config.toml
model = "model that answers yes/no questions on an image's attributes"
dataset = "made-up waving flags"
train_examples = 195000
image_size = 40
crop_scale_min = 1
horizontal_flip = false
translate = 0.06
questions_per_image = 4
encoder_arch = "mlp_mixer"
encoder_norm = "layernorm"
encoder_norm_position = "pre"
encoder_activation = "gelu"
encoder_mlp_ratio = 2
encoder_parallel_block = true
encoder_inner_norm = false
encoder_patch_size = [4, 4]
encoder_conv_stem = false
encoder_layers = 6
encoder_width = 320
fusion = "cross_attention"
fusion_encoder_width = 128
fusion_encoder_layers = 6
fusion_encoder_norm = "layernorm_no_bias"
fusion_encoder_norm_position = "pre"
fusion_encoder_activation = "gelu"
fusion_encoder_head_dim = 32
fusion_encoder_fused_qkv = true
fusion_encoder_bias = "all"
fusion_encoder_qk_norm = false
fusion_encoder_parallel_block = false
fusion_encoder_dropout = 0.05
fusion_encoder_inner_norm = false
fusion_encoder_moe = "soft"
fusion_encoder_drop_path = 0.05
fusion_encoder_num_experts = 8
fusion_encoder_moe_every = 1
fusion_encoder_expert_mlp_ratio = 1
fusion_encoder_slots_per_expert = 2
fusion_encoder_shared_expert = true
fusion_encoder_positions = "rope"
fusion_encoder_cross_attention_every = 1
residual_init = "scaled_by_depth"
optimizer = "muon"
muon_scale = "spectral"
learning_rate = 0.014
momentum = 0.95
nesterov = true
orthogonalizer = "newton_schulz_5"
adamw_lr_other_params = 0.0024
max_steps = 11100
batch_size = 128
epochs = 7.3
lr_schedule = "cosine"
final_lr_fraction = 0.05
warmup_steps = 220
weight_decay = 0.05
adamw_weight_decay_other_params = 0.01
Rows from block 3 of the fusion encoder, named by matrix and row number. Rows with one number belong to one attention dimension. Each number is 128 + 24 x the weight over its row's rms, rounded and kept within 0 to 255. All counts start at 0. Numbers have three digits each. After the name is the row's rms in percent of the matrix's.
# q: cross-attention query (fusion_encoder.blocks.3.cross_attn.q.weight, 128x128), inputs 0-127
# k: cross-attention key (fusion_encoder.blocks.3.cross_attn.k.weight, 128x320), inputs 0-106
q.70 110:124113132120136189141153164146114106110130141091126174137126106128096129091144111151146136101131138134111147095087107107136117069129136114103143137117159140149125134072136127156111135119124147134144160124042132157158156147151113107081097106175135139108128149129133098121119114163104114143175161129140124091123169109151130153153162112145100146158093086130089143123147125136109131117143
k.70 106:126090115164118123127172112116137078160105127126124177128147119134140129104143119111104115084117113083133093134135121129150155165128102152107157141121071151113111110143121132140129173156124146181102123135100113151132119150163132118112145128187135141151083098093120159105112112170126132129085100147115133111163142143147124
q.71 109:162145105126155086100129122167116107118157128092143113127139149141093133146182104102100109125075136147191129111138146117119113118125133154143103130143126155091138152122114135111159175127153144148097109113145076134126152113125145110179114116144151123135163115168107131121140111105115164142118068125112113104128102195126067146132158105107136144146106102123136154131123100111158142091126
k.71 110:161169135137083138139140111092137145137130147147160169149111148143123099103130105083120152136119082166152139092100155097099104152113144132164135085111158186110100125137128114176114096116153103076135090147093116122102118126102151139121114125146111114121112110115155138113153095124116165159167146172182141150109162106107148
q.72 097:145123145114119095119128105088157122152126133137146120163141116126091107132158154122143101133126092127127140142149203129113124124140148158100133168154101175113117109156077166149095139104110146111120116107155089115093140105147151134153145134114149090144162091143082150125146119162135118155050127155132120127112132139150137123121159139078122138104142119126096152144097128096070140150120
k.72 099:159167111164114135130075140115131151146157111138146125136130109134138098126117138105114102127146106172136137114133136106108114143150118115122142084155180136148148134148135159099125130091138113104140149108114118096117135110132110147127119171105121125132133129162129121144163134121098109127143121163139135134140146102111095
q.73 104:168131121154186189123105151065150164133110132120113145128123108184113144151135125145153106118156147139143106128110120135122124161142152097119139109124106124113102128093087122157156117129128134079127089135138117089109099130146124137127164130151181078110139108167085104106133117197117083108097107143122123102137115117135148107109110139102167115100135131128109147145130142151103121164123
k.73 094:131095127169116134103169106145124150133145111125133160136187104115111174098121116109090109095118108096170121099148138128108125112134145142104148126152116149131138140123152163100134128148121113084159142092074103125110130137143093133121128122097112101158127085130150148147121138060103154097145136126117096118120124144104102
q.74 093:122128092112096115088104139102145126126126135129169100103117098126139144077112119122164109151126131125097119120150071120127081096153108123106073126147112141143130119133127117119117153116122112120137107128144100095171144187173138132120138075132073160102147147160124119126101139110084174152170111141119156168133112136153123117143129148118173129143133107151173123144138179148154137151146
k.74 084:114125141085166106139161159083131118124143157116141168147153079125113156091088124103098136079151103180162091095150122114093145134176117119136086159129118172143110145135138098153126099192124136154156155194114148159121126161117092121111125129163155136114133128100139132133139129084117117112111066118092130110141125118137133
q.75 093:123143123142124080079079115083126165139094106163153115146135171110166144150114150088163106180164138134122120154137087121119145106124094125128116133127124148114130113167121124127146111107122116154104070120160127112104146119122140145126143160096094117153155096142128172107146115099114143104078119134133133145111097125117170117108102116110143130112176132173173113139110132142156161156159
k.75 093:112124162078151116135092109125146153099140126102122088090113143188093122155134155126139147104166146123152144099167124131144126087139127135194128122155141126133181119105143113105149095134093129123141152085134135143153163101142102144122122123078140121121181109186152145145118146158114115123145109073091115162129132110113154
q.76 087:136168170123138091093112140118171168126120126115153084153122146097138120113137102117131148153138123129114124106143123102098137075142185126135138108114175186129123114149106097141111129135101103118117151098100110125163141110103177133093113107131122129119150131149103176135129087085101161159133106159143154113106187108106113103124136143158106124143139086145125149140086133121171124100141
k.76 087:108134150149146115091119132139135136135153153120156139120132161158104136120104139131122182136157150141146119105143158138135153088088130098109146158122129179095152120112116114134109136131142171160145151079092131160161158073151156153145131100119115142117177138104103123119126126163168117153107053132142123149134133118119111
q.77 067:162139112143111112095145159121121165143122132111128154108115075109135123140164146111152124139165138142080107136111114133133161102146173117104160119129135075131095137088116101141154119110153139123139126119133170063108139161131069124121168108123133146141087128118120104147104146173097152107131127194159105131174137109167152102101099128155126086104119115108123137102156131117140116128148
k.77 071:110093129134162136127153115153078099155107112159134117041111143130113170111119132132108155095088157160133114151151158114124128121111159160098137127153159141080108149103134132170172158101109170126167108119143128118149109149163165148075137114116096125166137100108122081160101098133088146142083120085117113128150123133129131
q.78 094:148108136151172164108151118077167102132126148092123140132145172161103144173117129190135115091105146096139133109087109117121092131144093110132110141117178153069153132118113141140164111150137081109109108122135142198136128123102144153137158118131144099115126136141112126121132139144124142084087114132148156114105114121119125136116134125076129129125177152158114162119113097095106131142139
k.78 096:131134131160092139098107103123111151135121137119129106130141121130129126081124122134114096200114155113117133110101132137100128113128150140108143159126113132122158122149128143114144145129157113124114124102115110103119172115115132144174128111101163119106120131088113131137125174156126169122130198140186124163123116127119069
q.79 100:144161133119129116116145147109169095161079123116124088114103098130114142144134172122162092147126157140143140156129138119115090080137159091124152100131131173151150136159132108102159096123134061133097142122107127107113178139129162084083154135109082156158115134122120166164152131139114090094119131155127139134128162106154149076119166146163141099124130127109122109132117139124141102130117
k.79 105:129125143121159110125115101140123082103151144139135132113163131133095137097143124120114131118165132117166120136123110103139164112108131091113128198090134136145126115123136121112126136156089155141167147102082153163143136124121169154178113143141117128115166132141136090136120161164111107118079102124085108143141134125112140
q.80 084:121137105150138128073094117155142145134121145159139113078149141125094167197151140091159158137104103119160134102139134135125096152174124115131124155168130137085118159114117121107147142159132125095113108105110104162126162148160141141122165103155109062125127116132130135098112136100105175148079110122160138143161091138151120111100105099133145127101137099152148094112119103119149128135153
k.80 082:117151125119119114133139127111162145151134148148150129150124141145127152041107141102152094124126122132118142103091128108084118135163081146168111103149107126099124130119099081140136107149138137110127123176098147155094139119091144139121084141189128127153127126076139137130141125085071133126141095171118149146109147106129111
q.81 114:121127127131109124170087133143138135145161132136134135135154090124106073154116124140089175125137111108116130112091201106137144184118148149109153143165083099132113122103129122123101168173118149095166131128119108120140108119142137149151139138126166086144121127100138106086130150126162101136143130138110093118113130113141175151111108131160123175148066135107103114155123096109102151104106
k.81 105:153156093177126124126126144113122113152106131170119141138097114106129129118138139112157153172105147110095129138127120170110083128109121115173122112148142140109121102154102107079067166131129133097103150149121156092113081162123094112165114136132139152150100106103132142135125158088086128127168109127090153114100135109162137
q.82 096:104075112101113135131127121138135130122131159108169141114139122124163115147141076138129125117134154115132158106102082096145128155121109139107110109145108135138101097115153165144083162207177131109130163113130102120130106135160119108182140082149134140121133112126123113120073123149162105091158094122168129094113105151125131130139121164123165173138167115110122162113116144113144170123140
k.82 101:114118158134118132158165140115130105120114145136131157111109096128121115183098143120131154129109143139099117095123149143151128166174160141166119117134138119149068118111105130158160134141126149110085098116082125125079162150119124125144125134169151126142100106112063133125143134172105186155099168130132146147130126105109151
q.83 095:116141132117089101147133194148147114107135141123122141144148114078151122128132137109150105120136146126112146171105100098109101071145143110095119111148174170157131103125121161148102128134109115108154202103116140124136171145112115082135133135086080116125117130104126126101093136149124105163124148163102166120110176110145142109139162128143120133159098069108117135122133161131140154119135
k.83 099:096141125177153124147112131120146077129144098162096139071090128158102100136145119104132129118136173170124119117140118096111114143139111114159118146142107175141111117156142120150092117164091171156092148105098148153151109125132130130148142164119157152139099153101147091118154082190125099179070113142148116087130104122103113
q.84 093:146152118132150165128154159079092070136131117133114119116137126170138118094101139160139152119091156121127113067101114140141125097106099127116118089092118107153141154172143159120156115097139130182132109160135171150116117171126112114164141133105134180091102149111136105117143158148115148107104143131096162129172094153132139148144139133085092120121160139131105122127130116122077134136139
k.84 097:147105129102115108118188161114111102149103106128117105114129111068096130096140134153132133119161135146123136151140117119128133145135097121125137109095114108123134118140125146099205182127099105136165131158154130106114105172144110144118132126127136111122131115146155175131110178107086129112128240105099132133139105132113146
q.85 087:142145123129124130141161155142120100106113123127116161135088195123095140138162128097161092134157124120118152159117124141156131112116165146146139152109167125098134136118137115075084128140116123128149122130138159116119142167129090114155114122105119165136100156142168130102092075144129153114133113127078117124106161127065115128141155119176107088117101160169090098119145144150145079129124
k.85 086:139098128143118097130174148137100132169114130108122101111147165123109182145118136119141152110097131120145126146092133093087108095155160109139149120134103124094134138105135143127127116121146134153139147140157099182128132086131106113101155083113114107136126146196118085147111132094152153182141133164144115105107150117154108
q.86 110:135107173104136163123120131139106114165141146126138112137154123133149100122149085126099118141146130136091122100116115095139095091143090117092152140142110102139118127103100120135148119110126161130121145141074132123130095150135114181130117115201175102098138132131092121129098111109132138169193140145192155141107114105162134164164117132120131128166108106139104147168119099113128160100114
k.86 099:131107123174138126144126137116136123158123164110121148124117138151163141084114093136129131129148117083097127158147114149171137169116116136070139120127148113134155128117100135137135136106137170109117128110114140075161086129128129132149158084132108189101124133113125157095124155096166114115147096082192105090131149137164112
q.87 106:176159104159155110141095172105155121084133107146098139157172102105087099151115160113160141085138107116111087159143145134113104124149123138117100123129101120111128147112086144185139139105115135081148142133141133105103146142125142115155147125083127146138148111142129129075145179140140121098105110130082149135071108127157131134112113126112136119141096137136130150129154153126085173168134
k.87 107:120137096140111138099116144145126117118135096167092129101112118132095136132145137089122108174110130172109111093137127107075106082117132135175113153156114166129142124181177133147100104125105121102130134104114117130142131121114088130158138174095182095114116120128178106149145099154126148170121174123111116084114089106093104
q.88 099:120130106131126100148159129113159131121109123129130060102111133134116121107080096115149126136128108088131145145101101144133095111140115176159077159122178153127135087144162132149084137143128061144140143129124121157153129137131150145115102096061112146148170118098133151127131152099116147173144138107127163161117125115121114087136144116135107162149173128166159122117111148085141129134130
k.88 095:084118130098155104129138133105098138092132112098126107120101136102134115123127150109143126150102126192138103124129179106111135086094093103139110158130120088155196106100134112136105088120122121162149120182159118149123157153095105107135126114170164112102112114084083095159141118110159144122143200155165159128118066118103116
q.89 105:146137118128106160116100138082136119100068134123169131142127068128161139063124114105170112130139164136131159155136084134124098112119137120142129123142121142142139118135146135114124154116118140124117133157144101112138190158166130081122106127103114100124097120157191124072135092126141099154108148121099129120113146142119172095134162155120147115116083146132103128128134138165149145161167
k.89 100:108102124124112116137081114102156095124136117072128112123163121174082154152105117127125118074136137099173112112126138097082147113125137090142130141133110228122141110110174150146084151167094130159129149109114136157099133138145092100135118137141152103127146116130112116140151175076130060157124104135111120126140154111143126
q.90 090:119131111109061084108108160156137110150147106155130115127144168085108104142149123122131126151121092101129111149130113109139130095159100129111141106126109132170154156161126185128077136110164158147148152124088163140120112166129118146168127122153074155137117117162137107119130132099137163138122115125136183166116127153141111127179131108121082121087159094135143095133105118160135142125126
k.90 089:095136109113101127130173193144129106156071082159086088132066115137129134105136109133161137113125161174075132151110141116120120153167118127154110087139152122131083138139117126134193120135097113123108107136115138143115104105115131138116155127150146131152120128131168149124152111155069173173109121109156140104134100109108105
q.91 085:133121113112128101134134149120158118154091120124104130131140208146130137188115070138114117153092105097128103130088148190130151109138124162135133066106159127117133124144145171108101121153100103126145112153089182135138103108100119143105140094154137152142105135105163129166159128105115141110133105135139147154095122128072116125150124153131097150120147111151112120135124111139153088146140
k.91 091:073097106142130123104184134148126149122127128105163102140116143135069169114125137126149129128108151148143113144114148154126144086131156139111151129122150113136117119166101133113094147114131109141120107168123126110153174121132155131134122106095096139128079156153135133170142146109121122156131137119146104143137119131107090
q.92 110:149083115124139120159107131172132133100130122145095133124084185163112127187114182092125103154126131127146125114142143134167174152137149137163139089129121147119137147154083121091114118169112124091106129120108125112106156118147134092153129132126131166122125105147108151095146126085162127131150100131088124091094140152097080132149159122153119173128096099134094114130139114121124161095136
k.92 109:182169122128135147107183119098113136138137164161148115161130149117126140143125144113140170164137124136131149131109113111159147175185119134103111124122126138117112117110107094115119121081159125103132111167079130151085141132099165127145114131126115120093145136141170121137124184124108122140123108126097127148119144151084176
q.93 083:203168111109131116109101154107146168128120115147153095154157107119172136162114152153122144116155108099093086139107104097130130130143140141126153103139108119121101093107103147150145136120136112082158112130143147124103152148124126153128200073120102099127122108106103135107163164127131139102076119140145151132130126120164147131093081112132139116109161138190135156120123131109124107149116
k.93 096:068143166162103127095121129152150145143136151165130101114090143113081149111098152118165128164068185172087153140184113118112111137111141133159130161163180088137143117122151109119105125133121084175155121165120134127129138090146131151135200126120123101126144150137121126149140142121115136112118163097122118116162120105136136
q.94 108:174100134112162143083127129109146136135130096117108120151185144138150115111132090166087137148123129122105125050086152142168129101124088125112132111116109093115112136123088136186136131115137139134129108172089119102131122124142124177143153103173172115109162123137102153116133148132142142128154090112157142097113100139104134166137086122118121137150141121130120183147102118112099148126122
k.94 107:131096120158094131126161135163114149115093147096117159124117115135147094135116162102118100122106099123106105115137175154139133114070143140134136107130138106141142123177113143138180130102154153114127122147083121073130141128157129143150158112127119121125118110147108192132128154175189182128144156158133094138141122134120127
q.95 118:162118111148132136129175115089108117110144127083109142146131133198146163131130138176117097082087133128132124097093118179118148130135122135129108121072150107083131111135130115121169137113148113170123094150152151130142148108113131092119132135139172101095135110093147117155139155129118186119086110143119114093164102135134111168131106147098129143146115167120129183116155104122124137122121
k.95 111:159134116113111157102095113129127158134120146109164149081137170097130109166107148148114132148073096152163158123118143146120120125110126153110151129099149136108095123169121128130089145092169106150141141121157112102094143168144119128129093114111127096094112104090112178145140104098128128118123164161142111181125151141127142
q.96 118:097138132171137107103123164114112095110151108151137138134137108102142114098149127096128124100123138147155124114132129151136068123109132128117093190102167162133170111171153113114163119077096131127088125142099134150134126138165105146156092136102156134108137121149166154108152118152111081142099122146122151109112074144139142130119146142129132147145113119132152104136179074147068141154133
k.96 105:134174111082135138148089151117109137156095154118145164114139136127147144139145129149151117124135069087156139112097123146121129124064065128192144119155078129099097132103150090126159140132121126161139100108123113135088149117106119132192144150123175147127141131084167128128092112124125100067159176140085142150113118114102163
q.97 112:125128110093165133132135096194127132145106113119119139088069140134147098131166147137150118188103140162100166125127140109156148104142070113125116104150105121130102142122133102132143115128130105151119148189141126150142147138167098120131131145151122095128092111109119147126130122125133137099160119088142096121168090160133140088113118132173160148092134137138091167114070110123142110154133
k.97 106:123147118140152104132150137141122144093132090044140154095099144150140139131176101155135165113149120143127140161127105139176102120125114103134140196105158121096144136154092130084090166135142144131116144151111117102147117170123172130067162103135120118153136137174090128117130129097137115177114161103150142132145120159101154
q.98 113:177144154160136154157101111121137162133113152127146151138110098125144082139148078110081159164105145132120174109139105079121131154131128095142111112145104159127129149120126109143156128147153105116113123108132143103137100122173115137143135130135180069150108107125115124149144123115142086079108127120181104078120086129154138097132090118115168140139136164146127131133073108141146110150122
k.98 110:133133118115128147136135151138109141122142128128118209077135120123118116092150123104130129129133151080130142133171060145159124135121089143164132145110133153129124150099141119087159152153150152127133111125071105097154120135145118144151119177167156098148132105189087148148096118124111147137128111144119134096141161121099179
q.99 094:163132100158112171128140103120153147080112130104119135154161134120143122124133122105122107125148097087136091105112133109128107141128129114104168151123165124134147129131099142120116128110109107114178083095108174124132093150106122138190149111134183080148165158134101116141115113131107104136138114129168169115115150109094110164114146155115146137180177125117184101104147117110129124152100
k.99 095:166149145132099162124099118119110127160110150140120136091092074097144172129115114107097142181148114071104119101094132109129128119133094169119147073137136070120106113165148132150079136148157130119161149144149128139105147087142116129130162162124161158135151124100191123108132120103083151093167136102135128130104150137104142
q.100 080:116140126127126094099171165134132104096128117146109115138138186184127120108119067120168133122140181187059140128135148145117111062107097158132105121129127133146121152121078124136142122082137142145104108080180131142175124140149174090103144121140119128142152128140136107112133134143122141129149119132120160140111107123157119082116145119137140104130139100135137133137121140092140097143123
k.100 094:132119128116162145124076124127142106151125157127157157111146097168116151155145136112137108164124141057089123144121167113153130175158130122132147121143113129157095134127154153167131109129100176096124139116121128137119128118126133131099114126114121137127116133131185134126092165164074062129128140134168118119162148084118089
q.101 100:157083171148176104163072114120132161173093101135102140132147126119103148126119135138130106120154096099109138095134115139142128068133146160131141116123141122100161152161096143119171152158106136120121150136093139131124140101141150121163103115146115118136118128120129141158085173073131124146140112126117104151146170126079116071114097163089158145129118161126121097145125140122140120089114
k.101 105:122108141116128110107140138094162106182151149111119145112126109163122103153110148141074193205150136183132119153106100116129130099143134108108129124130207136173111137108109120151122109126120117106150134115145141130123149102138120130074154142151121139125150156153125108131113156095087113099097047115112110124106090143119126
q.102 089:122149114069091142175139130166107073127126135151148126137120148134141063140116108126093138129139137136101119136132102110144127096147139132129178130124124113146160143124106130130132150094174175115133199057156128135156128122121107146132114085130108150133104144135146082121122149134098136131178120148141141143103130112125139095152127105105100133146164108128125142120068131162162093135135
k.102 089:127122083105105104137186150130117104165112157136125141157101097142122130114119114105147137138102127121051128151145145137132136088179142110079131103110119124154108121146107153121095130142126188146127129121113135149145112118116146105109132075146140118150075140131124119087112140139111207117117116132105121117128140121111151
q.103 096:119128158139129121127101138087109161095127105099187143122158148131150161117141160110125130106099096111148127109132133148097099190132162136131096145173149163134127079100147136122150109101143133113174138120122138166121103149085115130147147091072119123149144096167102116157130126113122122123103097129137133091114160149136136167139111148120139110143146112125100147147144053105096158132109
k.103 093:112145111158104149124151126113131145125147131153175081171119145072133129126123147160110081116099125120141120113130148124089118122109137129156124115145137088152151139119154143113130134155139091159182120149105112128125115127126100149117114140089150103096165121128137142130118061118119135111169194137108120150130134095145103
q.104 105:122101175162082137115099171113144138112144141188125107123192097119128118103120092158128134115140087135154109131101113112132127154134146115118127111151093084145127127118133111143101114130143144115175092096142180100138085121103136130156147127086114078140139136152110116113125141108101107184157173136125161135170096108144110125163126120111092113137129118147135109163155139126112122165112
k.104 113:169144118143131135109141108134089105137080132154132125157116113136135090131102137105128103181127130134117168107138156102105121131154140099111110047148117079132134141170145120151136127133099113121140121106098131137149130137132133147143133139118124123145125105101188148119117151177162245109178083154150109124110135116151130
q.105 088:117136122149087120090078117125143128147169172167102122164150084130108153184102114143138159097131104094143119083126089166120166131125149116159139117138086131116120158134160130085109122145146119120142130112079127098113122164113115103125150131173119096104138167094148140123106111099166091122119113125117119123124134147095134105157145116174173116116092138112137115158165129104144139150131
k.105 094:128146127115116136102111103150131131121132140136114121092140113132123134128159151088130117187159155222152130135125114112149109159082131128132116158126114135109136153096117119125152072137128120116125130134097159133119136119157125131122083178081109133143110109123121129160149147122154096135118128120181167121125135099143152
q.106 089:124150093131101112151159129128122126115149151066106123161081137120180139132141102099152094149111139147136101164105127133114120141131097104099113143155176096156125135119145177118114146171155122121126168121115119170141150082124148145082113113111159119155091126088097105159139106129137146159143148143145118142132145138124105153103128148093113139132155081143131158115098119145162159065133
k.106 096:113131084128161124178150153111159131116125108112107118126121131168145154140120103139121174117140141130121141128100114100119126088146160122114146123091151107111097107169118145123145174124141123175126126134109097130096176157129133148132138128153111120164139142084104085112162131098152136184123125146109149149126136162083129
q.107 088:147152134100117152140118135072116148127120108117168106127072118122079115104113195113141135130141141165152096101159121147119107166103150161126116140106108120098130111084163123124110153125100153105113153100125137108139189101101119168101183129082109151125115159142156139131121155125118158126126115119097133164097138118141091151166186134111152111101115126144121105125128143127118156117148
k.107 092:112150114139144123153167116113122124110156176174145086118141159119121134101114124112137113159142134157109142105159063088128132097140133110146117094153096116143153132174115150122075153120113124120131133119139133146126116127111130125100093128127158095122139124165111128106143142090109119119128168073150145125130120103192150
q.108 100:170112103131134136151132157119161163135086120142164143138141128102122122133112184131109114105157139156125127116144107124127143098114135122139149107122114122147145113136161128091113114149122191104127132099124104109103153161107135087141129090063162152137128148145160109130106094146106101135144107099124126155110119132072127133117145181118191093138123103110109138099175131173118101138182
k.108 108:144161122102134126135129135157130136095106130155128137137116167107108068121118122114152095097158125144138127106131168097088138129102103157126094137128082163112094138120100129158098115109139145139114109135116130165133113074110126127167115192135155076159107119154106120103138136093127141079139100079093112127104126123148127
q.109 106:128163142156154150116087146061149132141090153144131099150109153147149137093133154135113136132172133100124158082136145195091108159110149102075121157133187125109139124121091124143133151138136156095094108125125152099128163102161113136186129111160122146116123092130079146148144137134100139124105100111109124126110150148152126126143130120108146133101108136123133097104101114158127113100099
k.109 100:093112145089142131154115143116128136109146117105144134152117131101151102127129167109127111171174132154153122112133174135118135109113108114149118132144102109098119137100135123144156182116169133103127116097127113093153137185136133143107141116135151105120181136170081114134120120134051181132103174112094156116113136172121125
q.110 112:100094160105135095095143157141110118141116162146171117088135134094125112107155139109115110153120120190150091126103130128144098137156145132101106163148159082151127142116071137156133174119091161126133175131147109154154121158157129138179071137112102109114170139147130123142109148124125117145132116140103116149120084141135108138148110138118083185119089089106125121135119125116130119142116
k.110 112:095112111174110098112152094139108136172146152160116113177136122108112144173117073149117086181135119105094124135124152137139143113118167106132145123138158149121151138124147115109093171147127133119167141120124116110134130156123106125150131114158118175123137117116095116123127155131126114126154170180101154113143116110171121
q.111 099:077092099128098114115122146152100156139177174118118155100131108147125120168128161122139143150138124120120153149134097064128114131109163130114072104160091146175131145126181118113125120155117088119153101147095128142130132124132150157123135144071148130155119119145066148157133132108126159157145127117160129090111120142151143102113100125110136126145152134160078141111127091165125142122111
k.111 100:137084133134134139116147116112122102073125106125113114124114148098153184134160156135146133134132137134170140121121130125107125108142080126133143068126169082118119124165133114102166126105141139136127119142089115121123154116119116133158131143155091112142139115059153120150137152108092141119123102125159071142127148121115113
q.112 099:141101123166106174098125148128146126101175157102166148103117162121141109115127131190122143127092131110120088078099095142125123172145165091136118122156152107123136121135127156170160186127128102122152116139153127148139137111077109140141137092148143107121116119098117091148122163082156086125116149129139154131187082132136096145110130120134105131113131125145095151113151115124117086133131
k.112 096:072135135166139136114173135146113123129122139196121109094104135122102085087133109168116098130116118143153127164111122123137112130117158142097148134122141162168134147165151140075184137142173107126148125121125092153129093111143132115109143115095154148123117131143135139131114086090107142100170146127105121120102135081128109
q.113 097:159156106196163139119104105124123141125124134096120096173104133162148163106121113123118151162140141139123110114124074075096161145155120076114188127140122130113118141085140143143075100143103134135129089121143166109140128137161138127128138123165169115129147141124112119112102107142132152113157143085143127087127119132114122157115117149113147133156135095095167093124126133080156127100168
k.113 100:130155131121127131108135128112162151118123136150113150092113132095122146138147105174110113093143120119176103144119191123150166152128126138130125173153137123154106126133165130093089131132153132168110125145121140129123110106157131151124138125141118173115126146134134135074157067122134145163087086136122118087143138141087117
q.114 114:123140106129165112126139114126106098111094108170146119140148123141116127088109163092132127168156160145159142130164144132114102101114109151138155147102120098128127142103075129068083085082112117144095163116107119121104129159174125130124147138145120148111149161169170164123136113111109094144126078105095130143108146136136135126122146141157158147148116138106166056128162133142129140108144
k.114 112:131120125100162102113102105115125096109160143091118109127143112093147121158164117150122135118125122088189097136130107141150145148108090124142154141189135129094170124119140093189086146152100171139131097123155146132119112151125101131109154133103138138139150095099106110121131126164108131098129119096095177134137127151111138
q.115 106:101129099153140116108140122135145113109146095114120155094094174158118141138101177158174092110090114136097115155132107167133138103113120126181102115064119146115145133142158152139151111133127122123101132177160096165105162152106131123123144135105108162120128124151116155112160077108113147137153139103118149162147138142140135166085148118139095119106083121129114143078146142130087153112138
k.115 100:100111161087135149135108147120127131125091084114112128119121183181151119150170148134147140069102091150136148128063125125148110145125154141135119137130125166113113124100154124144153093117135105160117118103182132135116132076090142130113104139167125120118119119118138144130144130088136107117119131071158139181118114130143104
q.116 104:114138151124137108122134135192132139125148133088116129167091121090161131121102127120115159170174160142106139100103110137154121139134114129101162091160117103172119148110099152124123137117115105091147165089106105093183096126150089152122130100098159111115158130120125162098105085085137132112170163127121148124104108155146124134146150126140105123174147092116136171110091122139153122132124
k.116 111:111152116167145137166137119151124143115092121096124172087088150124127118138112086108159127118141112132141147143123092128166127118141086175103137131110137126092108128144145170134095152151114139152124147144085160128101129116143136121163107099154138161157122142128150152099126141106154125112104149113170116118128181124136140
q.117 098:120152138122135125106120094120114150133147103144115123130138126175156147113140097082149118134120111133155105167133130118134123165096150098154142113091152113130120127138083155126107129137142084128165104157134117096153107121136119123102116115164138149122177097118092119163168130120147109081065110163066123081148156127157136106101133073151115129154112177128172150162142135113133118110138
k.117 103:114062161104102112122102125116138146102154165124144160160165125107119151157168136129115153086070124137141104116183109133118136146127143100139156106119143105109174129133119146116206121144106131106133127135126127126171113116128127108128122133100124089106121126110134111154113156164148146097116171134105152116158146164144148
q.118 100:114075141143132151146088167102148106113125146158144121091129120134168120114133156145114135182156136115140184087131148154108084168120136125079097119139148087130140087111118110139155139091114134143132125142109136107105124088163132161151101142144150149142086098151084090171128181167129116162134109116143131112149149156128125144135109131109148147143149143129106119117081104118110102119104
k.118 106:132086149122142143116123127120139111136130100125132138198136105149135086132128107116094132145146145109189132143124164160131122117124115116162175115151142124148144119131127138114148118118146124100175117141091120112139130151161118153111143098162124130127162127167116113122123097148102184109124122120084120119134105153103092
q.119 105:139171065124104139130150141113141094124134136133133100109157126179094115149105138167132102100097143104132102111118146134121155087123141110142137123068129107120120122151150136134107135114170153144105118126109151140132172145119137130137124160130110175139115129088164116134109143112124135156165100143104120181133145076077141104142180088154140110121125161093159086137146158116131088115152
k.119 103:144116131092131116118148139127139118185097141113119071119115134129111144119151132129147159143131143151118134139150124118118108161155120101100142087131098112137136143152108131144121094127124145097109133132145139153128115122137159115111128139113104110146106113104164115121143150103053154140105101099113123135144078127103129
q.120 100:127097141120158119114114113149112202138150132156176153121139148104160135132133162112112169149146106107130098103085112147101107125151148138146105133200102144133120120133120167152144138164124113114110141168147095122139149120127132100155129106085137114116106109144134133126120118129122091107148157098101128116126143146152142123126106144077153115127095078131075146095153061122114163154143
k.120 108:108134150174117140113164081139125125085107158085139108114126138121157122153164118151128134160150134149125128117093170100129110096086115112112095150114133125098122149080136122087100119127105124152141157103106086112133150115103118096153141142087129136158156159113110112112128131074152153096139152127133125153107141097190123
q.121 095:133097143150126143133090114134124184156058121121114055101138171126088113160139121113123134120157088121117136116149132077145131104122145131141157134151144228094123131121127122122133155147158120134106090077126148163123137158108148128148120114085121107118088131175141135108107146115124162132131133119117145122118128158119139114129110120086126160119113136138143117132141135136168160111109
k.121 102:092186134127122142140138128123156091099122156150105098125121094101114155150118149118121120124126154159062131105142123100106125122134124125162130138121172143151111130155147120132101087141125135107158155124145096146148135121132136133128124134156182133115151151162101121113148149127160150176145120119182117114136119114131150
q.122 107:150108107161130167158164144133133145127226142158126112100166104130154090091095124136100140188109121096122122130095164144152111142147142116133089114082105116130145102109111157163130117139141101158127137152148170123095108127130067098123133135122100101117132127136130154119143159094146100093108131145112143091120128115130142143137116085109109122101117165112122120121168127128133129132163
k.122 108:133124115100118127119104138109103140127137121109131148114120111150156133066138145124113125144132113073139147125134113151149122127125114137102143139156122135078138140107149161086139064092121116131132110075149108111158150163106141123147136123043141133120123133117148154138133114099082169130148156104113133159118129147130132
q.123 120:122132162129138127152102136073122154108123112130135152158144132111103151086073149103176122109134112138157071135145094120100108141122132142190122146127112116130088136113136139100116121110084162123131113140160123141093094146104134121126168084121138137156137144161117129124154125143117138138113103140135124111097118104152100169112162158177150111145091134118151126141174145074087163100158
k.123 119:155169137129101148143144088106142142152156147186129127089119137098132152136087151108115128095126119121148137085143101122105134164117173137132133124156101148122172124138121134156119103149099117111164117114133127133122121083114104114101131169119130138096129114158123133122138159071152156106125145146123148132108188140186115